A small sound classifier, trained from scratch.
Model: 6.59M parameters, log mel input, arch crnn, activation gelu, widths [96, 96, 96].
Training: soap at rate 0.0049, 3600 steps, batches of 48, held-out accuracy 56%.
Data: trained on synthetic speech, music and everyday sounds put through simulated rooms and audio effects, 39062 training examples.
Rows from block 4, named by matrix and row number. Each number is 128 + 32 x the weight over the matrix's rms, rounded and kept within 0 to 255. All counts start at 0.
# weight_ih_l0_reverse: GRU input weights, backward direction (gates r, z, n stacked) (model.rnn.1.rnn.weight_ih_l0_reverse, 768x512), inputs 256-383
weight_ih_l0_reverse.66 [171  75 167  67 179 200 112 113  75 173 224 174 160 104 100 149 167 112 115 141  96 119 173 202 153 118 130 102 138 179 194 220 122 110  84 163 108 181 102 137 168 155  98 145 150  73 103 134 143  86 154 149 182 191 107 203 117 102  95 154 100 168  99 129 216 208  53 148  92 132  97 134 176 168 142  83 109 106  89 105  51  26 110  95 127 108 144 136 134 168 134 158  96 139 159 136 122 171 125 107 193  45  61 101 105  57 101 138 134 110 169 122 101 119 142  90 131 161 125 132 119 163 133 131  90 115  97  98]
weight_ih_l0_reverse.67 [101 109  94 222 129  87 151  89 123 194  94 104 107 137  88 120 151 104 142 139 128 130 158 181  90  82 116 173  89 107 182 142 134  98 114  50 135 115  87  78 135 130 109 145 199 135 131 142 136 226  96 180 208  66 145  97 104 160 139 103  79 147 154 118 152 130 147 162 134  90 117 167 109  83 172 112 154 175  83 101  89 127 133  99 181 167  58  92 130 126 169 129 172 123 165 115 130 159  40 156 169  88 106 155 123 200 145 212  81  96  81  81  87  65 122 124 146 124 145 138 112 119 111  95 145 150  54 140]
weight_ih_l0_reverse.68 [144 128 127 157 101 102  97 130  87 169 110 141  53 163 162 161  78 133 130 108 100  81 171 106 119 247 141 136 100 107 107 134  77 125 143 105 117 115 141 102 125 140 125 155 164 142 149 137 126 109 141 203 145  95 159  97 153 140 140 112 175 130 176 129 122 124  69  93 139 110 122 118 157 137 117 108 160 104 167 133  95 155  28 120 240 110  77 124 170 179 119 151 132 130 184 141 119 137  62  99 118 153 178 156 145 195 125 154  82  74 115  32 136 102 130 136 116  79 138 135  90 138 151 136 132 140 109  87]
weight_ih_l0_reverse.69 [158  98 145 136 111 120 145  99  80  86 119 140 108 117 127 144  82 195 167  78  95  83  97  28 109 140 139  94 228 199 222 141 135 121 205 107 146 142 123 148 110 113 103 176  86 123 118 118 100 139 136 154 122 207 140 145  93 160  95 128 137 151  95 112 128 152 200  96 100 172 129 147  94 149  56 153  97 118 152 106 146 110  92 187 185 166 141 134 121 123 159 122 148  94  83 112 161 132 161 170  95 136 162 172 162 162 135 153 125 142 141  70  67  73  92 128 105 152 187 177  97 105 141 127  46 126  84 219]
weight_ih_l0_reverse.70 [154  74  51 120 164 109 141 106  93 131 114 148  66  90 116 196 139 130 141 173  95 189 167 108 150 120 147 125  83 110  89  95 183 118 105 108 133 172 163  77  91 111 120 107 138 129  90  85  71 156 103  57 117 111  96  97 106 100 135 138 166  90 178  90 139 143  90  79  75 103  92 142 144 139 122  91  35 137 130 129 180 165 198 142 142 150 146 176 138 119 127 159 156 117 154  96 119  87 139 143  85 149 160 136 169 115 175 147 131 110 123 175 175  85 111 110 116  76 167  77 120  96 104  57 159 138 118 121]
weight_ih_l0_reverse.71 [163 131  31  60 165 141 107  86 189 139 128 140  71 160 144 172  86 151 128 132 125 106 186 145 146 144 128 130 147 119  84 106 142 168 135 128 156 108 164 104 146 162 141 110 157 123  79 133 159 163 101 135 148  78 164 125 143 117 136 121 145  16 104 128 103 120 120  86 129 181 148 107 124  86 129 174  98 120  73 189 148 121 169 159 149 105 153 142 119 112 133 154  88  76 148  77 150 188 124 169 123  72  90  96 184  98 152  94 181  50 160  87 162 129  45 140  91 138  91  81 164  95  84  89 162 130 112 162]
weight_ih_l0_reverse.72 [ 64 153 191 123 131 163 134 113 154 172 106  38 118 139 119  76  57  49 131 190 184 107 160  26 149 115 153  99 161 175 120 113 135 103 108 153 125  67  71 107 122 103 155  87 138  80 139 152  71 104 106 153 121 135 187  88 223 108  86 157 104 120 145 101 128  73 160 157  88 127  72 104  81 106 105 184 130 145 109 151  79 195 151 138 140 166 109  98 141 163  25 108 185  35  93  66 145 122 184 164 113 159 146 153 153 112 158  86  94 136 228 136  71 106 138 198 107 106 203 164 108 145  60 120 166 118 113 148]
weight_ih_l0_reverse.73 [111 106 103  90 107  70 123 169 102 121 105 161 153 169 182 185 162 182 127 167 114 155 138  97  70  94 143 135 140 142 128 153 195 186 114 142 131 137 128  85  88 141 149 154 136 135 127 134  98  76  21 141 110  98 139  90 108 165 116 121 161 152 151  86  88 160 137 164  96 143 123 143 122 157 110 113 120  94 108 142 151 132 151 130 116 108 120 109 171 119 164 128 101 115 133 102 118 116 128 154 161 116  79 127 158  95  98 137 161 123 158  88 163 106  52 107  84  94 126 124 127  90 135 136  85 130 168  81]
weight_ih_l0_reverse.74 [144 131 168 132 137 110  54  79 120 150 120 108  55 145 134 124 204  88 158 163 112  93 109 119 124 155 131 124 115 170 147 112 156 188 173 118 100 131 126 155 159 138 139 151 105 206 179 115  76  58 153 139 182 165  92 170 103 175 141 118 149 107  78 112 149 159 113 130  66  93 147 154 110  67 167 129 105 123  65 121  64  55 137  63 191  62 131 141 129  45  85 136 188 174 155 154 141 156 153 169 107 111  92 128  95 131  91 164 144 129 126  68 130 140 113 122 153 186 155 155 177 159 163 112 144 109 161  85]
weight_ih_l0_reverse.75 [ 82 149 137 164 167 122 118  83 143 100 124 206 133 124 121 110 123 142 142 159 109 166 109  73 129 127 103  83 159 128 119 119 118 153 150 148 164 143 161 205  78 157  93  90 140  55 108 179 106 173 136 118 166 133 153 127 139 164  97 120 111  30 149 185 166  99  95 148 104 142 152  98 130 161 174 131 102 207  57 187 105 106 132 220 138 108  85 112  73 172  89 106 156 192 112 175 170 107 159 110 127 112 125 134  74 140 115 126 198 255 111 126 129 110 143 142 113 164 144 123 123 138 101 155  48 120 165 161]
weight_ih_l0_reverse.76 [141  87  46 137 151  45 167 165 143  84 158 106 147 193  98 193 154 103 114 136 155 132 177 107 124 170 142  73 170 111 135  97 124 150 163 104 161  98 121  57 138 146 199  99 118 113 169  36 148  83  64 183  61 157 144  97 167  92 153 159 192 145  96 123 101 166 137 143 201 116 156 157 122 134 116 123 170  51 122 222 112 139 113  74  19  49 148  87 134 136  83 102 125  85 120 148 144 140 138 187 138 182 133 103 119 117  88 137  95  67 198 135 145 178 139 114 117  84 197 115  93  99  85 110  75 199 157 136]
weight_ih_l0_reverse.77 [107 187 104 157 126 116 111 133 141  84 140 255 129 148 132 167 159  81 103 175 153 129 152 110 151 121 131 145 119 117 137 146  86 115 141 141 129 159 134 194  59  69  80 103  54  97 105  84  47 157 128  90 115 126 107  66 137 157 172 162 138 157 128 133  85  98 161  62 159 164  63 128  96 160 178 188  82  96  98 211 160 121 158 124 125  82 137  93 140 104 149 142 120  84 151 163 116  87 130 164  94 144 103 188 133 137 166 133  84 111 133 106 195 121 146  60  73 106  98  79 147 131 130 123 128 150 185 188]
weight_ih_l0_reverse.78 [ 73 153 117 129 163  97 115   5 206 152 125 165 167 156 180  32  94 125 158 100 172 126 134  94 136 126 173  79 104 165  58  87 128 112 177 114 170 135 109  90 191 142  87 104 109  95 140 111 149  89 123  85  13  88 140 128 101 141 156 169 113  56 134 120 116 195 150 122 158 146 104  96 150  82 219 149 138 127 158 132  82 108 137 196  45  91 128  79 199 113  97 119 107 138 109 122  95 122 131  76 103  86 134 151 204 164 159 120  99  86 128 184 162 110 104 141 145 106 111 154 132 123  92  95 210 134 167  74]
weight_ih_l0_reverse.79 [ 81 104 138  84 148 168 112 107 160 137 131  30 121 123 120 140 162 195 177 134 125 147 171  85 177 137 143 186 123 172 142  58 116 128 100 111 141 155 141 132 102 137  38 148 168  91 135 139 136 172 136 131 114  88  90 121  98  98 130 126 131 122 193 148 161 134 158 113 106 167 106 129 104 105 122 166 157  92 104 134 141 165 112 156 139 140  77 115 145  98 141 114  92 118 170 137 114 142 196  99 118 154  61 127 115 100 132 174 150 103 167  95 156 150 137 125 146  94 110  98 174 116 154 112 196 132 182 147]
weight_ih_l0_reverse.80 [100 152  81  58 128 151 158 127 105 124 125  84 108  82 152 104 122 116 118 146 171 127  85  68 136 114 105 125 162 157  96 128 135  85  73 141 108 112 180  77 137 150 128  96 167 165 166 132 143 150 116 115 233 168 118 125 115 118 193  46 187 170  85 175 114 113 189 140 125  99 141 167 171 169  60 100  76 120 117 118  43 174  78 175 152  98 132  87 170 106 157 133 140  72 110 114 151 123 157  96 144 146 130  72 150 174 172  97  94 114  91 170 128 166 145 165 147 127  74  75 104 140 158 102 119  63  84 136]
weight_ih_l0_reverse.81 [216  96  82 246 118 195 131 146 106 163 138  89  42 101 117 102  94 134 135 103  84 114 157  97 115 130 157  70 146 153 114 179 163  53  59 127 113 209 125  96  91 136 112 105 175  81 152  68 167 155  63 181  65 157 159  89 204 194 163 100 102 170 123 106 159 123 118 154 137 175 144 176 162 102  87  86 108 178 150  86 140 227 173 132  75 114 152 160 166  76  95 166 141 109 117 118  87 123 163 131 137  83 173  84 120 183 199  72  53 152  60 108 119 216 136 144 114 100 107 110 156 101 163 151 130 153 101 131]
weight_ih_l0_reverse.82 [151 135  98 136  94 119 164 193 100 100 220 142 107 137 110 146 222 186  89 155 178 129 110 145  84 139 108 159 213 179  96 104  82  97 184 113 121 104 138 132 149 106 196 131  90 179 177 133  61  80 105  65  58 151 123 180 141  92 158  98  94 145 128 157  85 159 108 180 170  49 183  81  48 114  60 119 167 139 179 128  96  97 194  89 138 129 147 135  62  53 155 212 146  73 133 167  82 202 129 142 219  99 120 151 199  60 141 133 145 141 138 214  92 114 157 110 115  98  60  46 187 123 157 104 178 108  93 147]
weight_ih_l0_reverse.83 [ 95 167 113 107 163 166 200 143 127  75 131 203 138 139  89  97 137  89 159  76 187 101 183  96 131 179 104  96 138  67  93 170 116 141 207 149 111 114 124 116  67 146 102 163 133 134 119 153  91  96 147 197 185 139  90  93 190 123  88 110 141 126  57 143  86 149 124 174 114  90 123  68 113 154 125 168 153 109 117 116 199 105 150 182 106 146 135 143 158 127 107 142 162 113 124 146 165  83  99 176 187 150 114 165  89  95 102 136 119 178 109 177 115 146  86 183 100 148 172 190 130 181 162  76 110  60 136 134]
weight_ih_l0_reverse.84 [112  77  99 113  86 106 114 206 138 102 116 139 108 133 146 138  91 144 155 113 146 144  78 102 173  67 153 155  96 132 139 151 117  89 126 123 150 161  97 147 128  85 194 149 108  72 137 151 104 179 125  85 151 169 105  94 127 117 109 118 164 105  88 117 143 165  16  84 167 114  81 158 150 128 106 143 102  90 173 163 139 116 145  86  89 114  97 168 127 152 132 110 195  87 165 139 170 156  97 131 180  69 155 125 115 145 138 156  69 134 176 119 128 160 122 104 171 100 139 163 161 133 139 135 162 111 177  91]
weight_ih_l0_reverse.85 [130 128 156 113 153 102 125 169  95 156 139 177  68 151 207 131  81 127 131 103 150 128  90 137 128 159 153 131 145 107 121 104 151 157 102 133 207 176 102 118 142 116 126 106  89  97 144 135 124 105 164 132 177 100 173  91  91 117  81 207  81 130  91 116  85 122 177 155 114 121 119 131 106  82 144 155 137 163  15 105 117 132 125 121 119 198 128 132 127 124 113 174 154  61 147  78 128 156  87 156 140 111 120 118 101  82 139 124 156 172 113 200 116  76 192 139  77 152  65 122 172 111 213 153 135 138  90 122]
weight_ih_l0_reverse.86 [202 140 156 100  99 150 134  99 158  87 143 116  58 148  63  71 158  99 172 111 150 127 124  96 140 101 156 184  95 115 162 143  93 186 114  66 164 144 135 164 125 164 116  62 114  56 134 166 131 108 179 131 136  96 112  87 150  80 101 155 102 139 129 126 163 141 150 184 202 112 170 102  45  91  66 122 156 134 141 131 131 179 123 151 111 149 161  64 135 121 174 148 195 127 130 133 118 212 138 151  84  92 143  73 151  96  65 152 150 191 221 143 168 122  90 191 101 118  94 117 131 157  87 161  31 114  81 153]
weight_ih_l0_reverse.87 [119 192 122 118 112 172  77 136 124 148 117 106  87 109 136 128 102 126  93 130 135 129 127 129 111 101 136 196 130 121 117 189 120 115 140  61 107  89 112 124 119 169 140  84 119 163 149 141 119 176 180 104  84 113  98 158 142 145 100 139 167 117 138 166  74 145 139  87 167 164 151 147 103 178 130  75 119  94 212 143 121 110  66 115  62 177 129  62 103 127 153 144  87  88 156  91 159 140 127 139  78 185 131 153  87 120 112  87 138  75 168 158 179 186 184 146 146 182 102 121 173 109 120 112 123 172 125 128]
weight_ih_l0_reverse.88 [ 85  49  86 123 119 127 232  62  89 190  92 180 171 152 115 116 167 126 146 166  63  76 108 106 147 122 158 128 136  90 130 148 142 111 157 142  70 134  88 136 188 142 138 178  80 111  61 103  73 134 177 118  87 179 170 107  87 217 137  89 112  64 131 182 104 191 131 155 179 100 172 165 167 130 137 193 170 163 137  58 131 128  69 222 124 103 132 138 182  83 105 128 186 109 187 224 131 149 119  86 157 169 114 107 162 115 143 170  62 112 121 134 170 101 154 135 223 144 158  55 117 126  54  78 166  77  77 138]
weight_ih_l0_reverse.89 [154 159 101 183 110 103 108 133 118 134 133 139 184 130 190  65  57 154  96 180 141 155 104 136 121 135  90 115 124 139  79  86 166 183 110  93 116 145 129 149  97 124 121 105 107  72  72  70  87  77  54 208 152  68 116 119 120 163 128 126 154 168 114 116 129 134 142 163  95 193 105 149 136 100 124 126 139  67 128 129 105 144 192 139 123 155  85 154 107 140 165 134 130 113  70 144 102 113 140 149 145 155 119 101 176 141 158 133  98 132 200  71 141 112 123 164 101 187 113 120 134 116  96 126 126 123  85 146]
weight_ih_l0_reverse.90 [100 117 167  97  86 214 128  54  91 143 137 100 114 149 114 136 180 147 110 166  61 192 104 149 122 129 117  63 107  68 131 137  87 131 126 123  82 132 158 105 149 150 156  75 173 186 157 105 173  83 127 162 171 108 155 141 109  74  91 134 160 159 175 131 137 156 125  41 189 129 141 142 125 151 129  72 153 161 204 130 118 159 133 142 171 117 193 149 141 116  67 122  94  73 139 154  82 123 137 109 165  47 115 105 156 111 140 107 163 144 149 135 117 106 161  84  70 185 133 116 136 139  40  62 183  96 120  81]
weight_ih_l0_reverse.91 [101 193  60 176  87 153 176 182 187 147 122 154 129 112  38 102 155 165 112  80 134 128 179 156 135 139 139 125  77 125 129 211 155 153 176  70 111 128 155 166 169 136  88 189 114  88 200 206 119 172  60 137 155  88 103 116 174 229  22 180 111 125 171 162  61 117 113 140  59 148  98 150 242 127 139 135 186  34 181 159 144 181 179 129 167 119 126 156  70 124 156  98 140 109 162 149 127  60 157 112 131 106 107 159 108 127  87 120 124 131 129 238 148 105 124 174 122  71 127 151  93 147 104 172 161 137  68 169]
weight_ih_l0_reverse.92 [100 135 135 102 116 157 166 160 131 119 136 138 137 148  98 109 156 106  96  77 145 147 143 152 164 182 171 134  99 119  90 121 104 103 103  59  88 106 159  84 138 130 160 125 115 150 175 133 157  64 114 101 111 180 131 140 119 159  97 152 148  90 103 132 142 141 182 150 116 172  78  67 178 131 118 164 148 173  59 183  70 121 157 153 124 142 145 111  88  84 119 116 122 137 109 150 135 174 152 135 172  88 114 137 134 144 132 151  39  79 101 131 140 170 156 138  90 149 118 120 152  78 135 208  63 128  77 142]
weight_ih_l0_reverse.93 [128 162  97 139  53 110 111 131 163 107 101 104  73 129 123 153  97  91  87 131 101 147 139 125 100 102 109 130 146  89  93 171  83 104  94 157 148  93 152 135  91 153 187 126 127 140  96 111 142  90 112  89 114 141 138 128 110  76 141 136 137 117  95 100 149 193 144 140 129 145 118  82 176 110 147 147 121 119 150 139 112 184 141 126 130 103  85 164 106 157 114  84 138  75 149 122 142 125 123 121 182 181  87 150 163 114 116 108 127 117 147 159  90 163 157  69  98 147 101 101 133 115 151 157 157  85 111 162]
weight_ih_l0_reverse.94 [145 117 116 148 151 130 107  82 102  94  71 132 125 107 141 132 167 149 170 127 159 159 121 144 124 125 125 151 118  59 142 107 213  91 173 121 151 128 131 181  87 122 102 100 131 136  86 169 121 153 137 164 116 151 141 110 145 119 159  89  96 170 176 119 105 104 112 155 126 105 108 179  97 124 140  90 150  88 149 140 215  99  66 150 170 102 163 142  78 103 132 121 129  69 102 148  75 122  86 154 163 100 122  68 132 110 121 124 108 146  82 173 125 108 117 139 146 120 151 155 173 168 107  75 179 141 127 146]
weight_ih_l0_reverse.95 [127 139 122 165  94 141 173 175 135 120 124  81 119 117  94 107 133 155 126  86 181 117 179 150 175 108 132 132 113 120  80 136 174 109 143 122 152  93 124  47 165 114 148 126 181 114 133 142 141 121 147 103  92 110 133 159  91 167 134 176 104 105 171 205 160  92 179 146 173 198 106 158 136  80 188 136 127 123 101  71 127 171  90 116 150 148 124 136 103 113 113 124 138 108  79  98 142 159 119 118 144 102 134 137 174  89 108 132  86 119 156 131 124 175 134 179  94 154 129 160  48 110 158 141 143  95 163 102]
weight_ih_l0_reverse.96 [181 151  79  83 113  86 100 102  62  86 141  65 101 153 171 149 161 131 175  99 178 116 140 109 135  82 114 163 139 118  90  95 109 132 101 131 104  85  95 178 129 103  99 138  66 127  74 106 171 117 123  87 143 164 104 170  96 143 172 156 164 115 146  98 129 126 143 117 117 147 172 166 170 127 143 126  63 116  79  69 178 125 134 112 152 161 150 104 144 101 150 126 160 168  81 131 171 132 134 175 110 172 115  86  94 108 126  64 111 175 178  87 121 103  88 107  79  84 132 137  91 114 102 135 133  91 199 112]
weight_ih_l0_reverse.97 [139  71 161  89 180 148 106 109 148 180  99 109 134 186 115 119  79 111  82 132 125  84 161  68 103 152 135 159  94 184 132 127 152 139 162 148 107 120  99 156  70 187 114 225 106 124  86 132 178 110 160  58 123 162 108 112 110 143  72 104 130 183 153 171 126 162 178 197  88 105 179 109 143 129 123 183 142 152  97 127 126 148 155 166 174  96 178 178 136  71 151 179 109 190 109 106  74  82 154 145 114 119 127 171 189 113 140 128 152 156 108 121 182 190 129 140 128 150 128 144 119 115 107 122 112 108  98 147]
weight_ih_l0_reverse.98 [213 180 108 135 140 167  73 162 105 162 200 158 187 158 130 174 188 141 188 120 101 138  33 105  88 189  82  97  83 105 163 139  74  94  80 109  51 193 140 138 115 159 208 106 117 174 195  42 181 103 204 194  76 134 120 136  94 162 160 119  58 204 158  59 173  88 110 103 112 130 176 106 156 117  73  78 110  65 107 132 115 203 116 152  97 169 165 177 176  97 102 116 162 122  82 140 186 135 143 100 166  85 124 156 192 101 110 145 120 111 164  95 152 147 200  46  92 163  64 118 109 152 128 174 132 173  94 125]
weight_ih_l0_reverse.99 [131 127 153  62 177 155  62 166 108  98 110 166 135 195 108 187 150 146  96 147  68 184 127 122 133 151 137 112  94 102 161 135 122 104 167  95 189 131 135 158 120 126 162 126 177  95 135 155 123  81 180 165 117 120 171 128  81 171 161 129 120 104 116 154 103 123 134  66 108 124 106 120  95 152 109 101 124 103  91 195 123 198  83 153 124 151  97 168 126 130  97 134 146 163  71  74 157 123  82 135 142 126 171 135 164  88  91  67  66 119 159 102 168 104  87 108   9 133 134  99 130 162 111 127  60 109 109  93]
weight_ih_l0_reverse.100 [ 85 159  80 156 126  87 173 174 117 230 155 110  92 150  81  14 146  93 152 140 175 137 140 142 125 127 115  97 174 129  96 150 131 111 128 141 129 130 184 114 183 156  92 140 134 145 170 101 149 141 146  93 169 140  63 112  61 128 141 161 136 119 135 126  67 145 149 150 102 204 143 224 151  71 179  95 109 118 146 150 113 100 113 131  42 122  84 162 190 102 135 117 158 150 130 180 128  80 122  94 163 111  92 182  69 130 164  79  69 139  54  75 110 193  84 107 139 208 106 114 122 123 174 128 159 139 130 194]
weight_ih_l0_reverse.101 [159 129 105  69 120  78 107 133 144 139 120 108  79 136 159 121 103  94 158 175 135 180 154 109 134 138 129 123 131 113  88 104 112 170 153 145 152 132  89 105  87 109 127 117 150 167  91 111 147 122  97 108  50 141 162 114  85 182 178  68  95 127 160 164 117 153 190 134 132 153 128  92 165 150 167 168 132 148 159 139 122 144 143 134 126 107 120 163 100  89 130 120 132 121 123 119 115 117  97  85 136 164 145 139 145 120 111 172 116  80 141  96 145 134  97 136 142 142 135 171 155 152 126 145 151 127 142  67]
weight_ih_l0_reverse.102 [111 151  99 118  86 140 114 163 193  80 208 137 109 158 110 128  72 103 153  72  85  93 157 150 120 144  99 121 140 109 170 128 141 152 108 135 144 122 130  91 185 145 166 127  88 130 110 161 114 164 226 170 101 172 118  96 109  86 126 151 124 148 153 106 142  95  94  69 154 183 149 131  75 128  96 124  95 136 117 140 124  99 111 186 106 133 195 120 118  55 182 156 127 106 177 116 161 149 131 146 127 109 107 119  74 112 101 159 168 192 109 126  96 123 134 100 113 107 129 162 174 137 197  55  84 178  88  68]
weight_ih_l0_reverse.103 [143 114 131 151 184 142  99 112 135 106 148 128 136 170 158  70 161 163 146 141 148 136 121 117 137  94 112 144 119 101 176  94 163 196 175 141 136 191  76 167 161  51 100 117 115 146 122 152  77 126 146 138 133 115  72 181 185 158  50 158 129 120 124 155  95 112  46 109 102 118 115 140  82 167 146  98 108 113 111 140 171 105 163 121 143 163 121 174  61 115 125 128 161 110 148 136  73  90 145 173 156 109 151 140 109 135 180 156 140 122 156 132 157 105  84 150 127 124 134 118 193 106 160  97 164 108 168 130]
weight_ih_l0_reverse.104 [151  64 149 175 151  86 183 121 126 115 145 104 167 180  73 162 183 148 143 114 130 159 166 123 117 108 124 129 142 129 122 146 113  98  55 177  93  71 111  86 150  73 119 152  96 193 148  96 169 140  62 120 143  82 124 126  99  99 114 160 121 123 195  85 144 177 153  95 143 187 122  88 128 156 161 130 140 128 138  71 148  62 155  94  82  50 130  31 113 119 142 161 158  96 164  78 117 142 123  92 154 145 125 145  78 150 186 166 140 141 105 120  56 197 128 133 120 142 145 135  81 163  89  97 161 190 121 148]
weight_ih_l0_reverse.105 [100 136 108 186 139 103 111 101 150  93 128 163 140 167 116 172 110 168 142 143  93 173 170 127 149 136 177 103  60 180  74 192  76  85 109 124 154 136 154 131 122 103 126  86 115 138 143  93 200  62 125 144 122 204 200 111  85 157 141 116 121 140 121  81 109 165 156 119 114  76 116 158 100 142 128 145 115 134 130 118 127 124 145 100 138 193 147  63 103 157 116 108 128  94 136 109  64 103 149 108 154 165 124 106 184 135 120 129  94 144 112 120 151 126 139  92  68 125 162 142 107 121 174 122 115 121 119 137]
weight_ih_l0_reverse.106 [173 158 209 165 125 164 146  75 138 155  71 103 144 136 107  95  74  65 152 174 131 127  97 119 114 138  51 152 127 199 129 112 184 128 112  69  59 121 111 151 108  84 163 138  75 102  84 162 110 139 147  79 137  50  71  82 123  96 251 106 135  81 133 110 105 168 142  87 147  94  98 124 102  69  92  59  69  98 101 201 155 174 182 128 143 110 118 171 123 110 134 106 115 116 171 137 108  72 131 107 148 153 148 183  82 161 162 104  84 107 141 120  96  85 120 120 170 168 108  87 183 157 154 151 127 139 145 140]
weight_ih_l0_reverse.107 [100  79 196 146 145 128  76 138 130 122 172 171 115 165 110  77 152 100 144 112  85 139 123 154 129 139 199 116 161  76  84 110  90 158 125  93  92 115 182 145 111  60 112 115 158 209 156 158 155 129  83 189 154  86 126 130  56 128 195 138 195  79 131 147 179 114 143 208 151 112  82 143 159 192 128 107 175 171  91 114 115 128 161  86 158  82 189 105 148 127 152 133 192 134  92  76  77  87 118 186 158 135 144  97  89 124 122 192 150 199 128 118 124 134 156  92  90 140 144 116  62 113 110 180  92  85  57 142]
weight_ih_l0_reverse.108 [115 157 197 140 149 106 118 116 145  69  62 179 135  76 155 132 126 136  64 123 116 116 163 129 141  81 187 145 119 170 141 135 134 182  95  76 127 131 135 169 115 138 130  88 113 114 113 133 132 154 144 117 105 140  95  98 110 187 112 145 149 125 113 113  97 111 123 188 115 167 165 160 135 109  50 102 133 112  98 122 172 140 183 139 136 111 145  95  99 138 167 167 174 170 162 140  95  87  90 169 176  88  94 128 155  65  87 127  83 135  84  99  98  98 126 155  73  97 111 132 101 195 138 159  56 113 100 162]
weight_ih_l0_reverse.109 [140  78  94 129  77 224 167 140 149 138 106 148 103 164 121 235 126  77 119 201  62  60  76 135 194  98  67 122 124 122 119 150 112 114 173 137 136  69 135 144 101  91 153  85 173 106 116  91 214 105  91 139 158 127 120  91  90 135 100 120  85 161  83  61 150 149 124 132 142 119 138  94 123 109 169 162 119  79 123 140 129 134  92 149  89 204  95 115 198 101  96 155 137 160 142 103 141  81 144 104 109 107  94  76 177  70 127 113 190 129  81 125 141  97 146 125 138 120 139 105  84 123 133 198 166 184  81 162]
weight_ih_l0_reverse.110 [145 125 194 132  69 105 168 154 119 107 104 124 125 133 117  85 138 222 109 114  68 138 150 145 155  65  71 138 162 137  84 224 140 155 143 112 128 165  76 179 132 125 168 125 153 118  87  64 155 135 174  75 152 153  45 102 125 155 104 129 116 144  32 177 107 223 169 111 154 130 148 121 135 166 173 129 140  33 171  89 151 104  67  84  74 120 106 135 138 200 142 149 111 176 135 147  84  88  50  68 189  73 160 168 132 118 195  84 107 142 103 127 110  86  94 173  88 166 145 159 165  41 111 158 106 193 103 132]
weight_ih_l0_reverse.111 [145 110  86 146 144 122 100 132 124  95  94 140  98 182 131 149 119 156  94  97 121  96  98 161  63  96 110 164 175 155  96 134 101 108 155 142 109 179 149 184 137 110 151 166 127 149 140  84 159 107 144  99 117  95 149 167 120  73 115 182 152  53 146 161 154  96  95 148 135 108  88  86 124 139 150  86 169 100 129 169  94  94 128 160 136 164 147 106 146 123 143 103 139 157  88 128 192  88 121 145 166 135 118  81  90  92 115 136 122 104  91 102 171 135 130 135 148  92 131 153 121 126 128 157 101 124 165 114]
weight_ih_l0_reverse.112 [135 171  97 131 162 160 158 164 118 124 176 119 143 199  53  85 151 165 167  88 166 172 123  79 123 169 132 122 125  62 162  96 131  74 163 119  92 187 143 102 161 169 134 141 108 121  96 137 106 158 110 118 111 120  79 156 109  98  90 152 108 182 121 163 181 142 141 203 248 158 117  61 182  83 167 176  95 111 104 171 138 108 179 114 100 216 151  82  78 150 119  83 131 122 171 189 148 142 121 126 147 141 108 151 107 156  75 147 147 113  51 173 113 162 184 133 167 151 111 156 133 105 161 100  85 146 137  64]
weight_ih_l0_reverse.113 [120 141 136 102  70 104 135 155 125 113  62 196 128 133 186 125  89 103 180 138  99 186 129  97  96 137 207 154 147 126 114 130 111 224  99 111 191 119 175 144  88 118 199 101 141 182  82  79 129 140  76 164  77 181 156  90  77 132  68 167  81  96 137 141 166 100 181 143 136  99 139 111  59  99 162 160  90  99 170 124 121 139  98 153  47 124  40 198 125  99 176 106  59 121 147  96 132  87 168  89  71 152 161 150 117 174 137 132 113 181 154 168  99  60 192 169 117 106 144 187  48 118 107  84 128  97 105  62]
weight_ih_l0_reverse.114 [154 116  91  66 112 121 193 169 139 113  98 142 148 133 118 153 115 151 116 125 125 145 148 203 132 139 120 113 121  86 110 150 105 130  73 160 155 198 124 103 161  85 142 107 128 115 135 139 136 117  75  76 159 135 120 116 111  77 185 162  89 109 165 163 141 103 115  82 145 116 154 137 183 116 147 104 129 147 123 136 168  38 121 148 144 110 157 150  91 172 125 188 130 122 173 133 114 176 127 187 211 142 152 124 123  97 137 159 152 128 116  82  72 180 114  89 131 102  93 109 171 106 129 154 127 111 122  19]
weight_ih_l0_reverse.115 [116 165  93  88 107  59 121 105 123 122 170 156  69 122  91 145 102 117  87 213  56  89 158 113 119 136 113  97  88 149 156  75 220 161 139 137  95  62 111  52 125 125 145 223 195 201  62 117 116 193 112 141 129 140  81 136 133 128 112 124 134 151  70 147 135 104 157 143 128  77  89  91 186 103 150 142 132  87  92 118 138  36 121 173 111 192 150 157 218 140 131 159 130 140 142 147 208 140 162  77 178 151 164  85  90  75 129 131 115 189 128 159 140 126 152 145  66 116  85 146 133 116  80 134 118 101  65  77]
weight_ih_l0_reverse.116 [ 62  98  89  68  97 125 148  95 160 136 160 163 129 188  96 140  98 106 123 140 108  74 150 188 101 154  88 143 175 168 138 102  87 149 141 123 111  93 107 208 162 112 157  77  98 105 144 122 149 101  91 142 121  88 126 181 138  81 116 147  81 131  95 104 188 152 112 122 119 130 140 137 136 138  95 147 179 165 186 116 141 127 122  90  96 109 124 244 136 144 184 113 119 140 141  65 150 100  70 106 154  92 129 160 153 149  63  73  68 221 111 144 132 116 149  67 137 184 110 112 163 127 110 129 126 111 159 127]
weight_ih_l0_reverse.117 [152 150 162  51 135  60 153 107 119  77 122 118 154 135 187  83 107 136 130 122  88 132 150 104  92 192 176 116 121 174  64  92 152 136 100 118 150 149 167 190 123  89 135 160  67 149 131  93  99  98 138 165 146 167  81 100 150  58 131  97 128 138 151 168 155 130 122 107 209 116 148 116 167  50 157 123  97  58 188 144 159  85 163 145 147 180 105  78  49  87 208 185 161 167 129 115 147  67  58  76 126 165 163 152 158 198 113 166  96 159  71 182 157 142  89  90  68 163  72 148 171 121  77 134 178 149 135  89]
weight_ih_l0_reverse.118 [163 159 159 115 168 131 153  94 161 127  85 141 164 142 152 127 156  83 182 117  77  96 153 104  98 116 147 116  83 116 169 120 137 132 165 110 157 145 130 110  93 145 140  82 136 162 123 108 136 144  97 111  98 106 197  90 190 180 139 122 139 142 116 145 161 106  46 133  74 171 151 105 141 131 182 170  90  79 209 116  96 165 112 105 133 159 145 137  87 158 101 154 133  48 122 128 134 108  88  61 125 162 186 172 122 133 149 174 157 150 161 212 136 177 103  72 106 130  96 141  79 178 133 154  99 112  84 118]
weight_ih_l0_reverse.119 [ 54 150 129 130  95  80 111  47 100 170 115 142  55 192 145 114  78 118  91 128 175  98 154 134 132 162 149 140 196  90 172 103 149 176 163  98 142 244 138  98 154 135 128 197 134 124 233 114  81  32 165 175 190  93  77 165 178 131 133  92 136 152  87  40 122 143 143 154  67 118  55  90  34 163 121  70 115  47 164 103  99 158 176 150  97  16 133 115 238 128 127 148 199 109 134  78 130 169 156 118 151 152 115 171 113  87  56  69 141 176 119 161 142  87 137 180 127 132 169 133 116 104 155 124 115 151 154 122]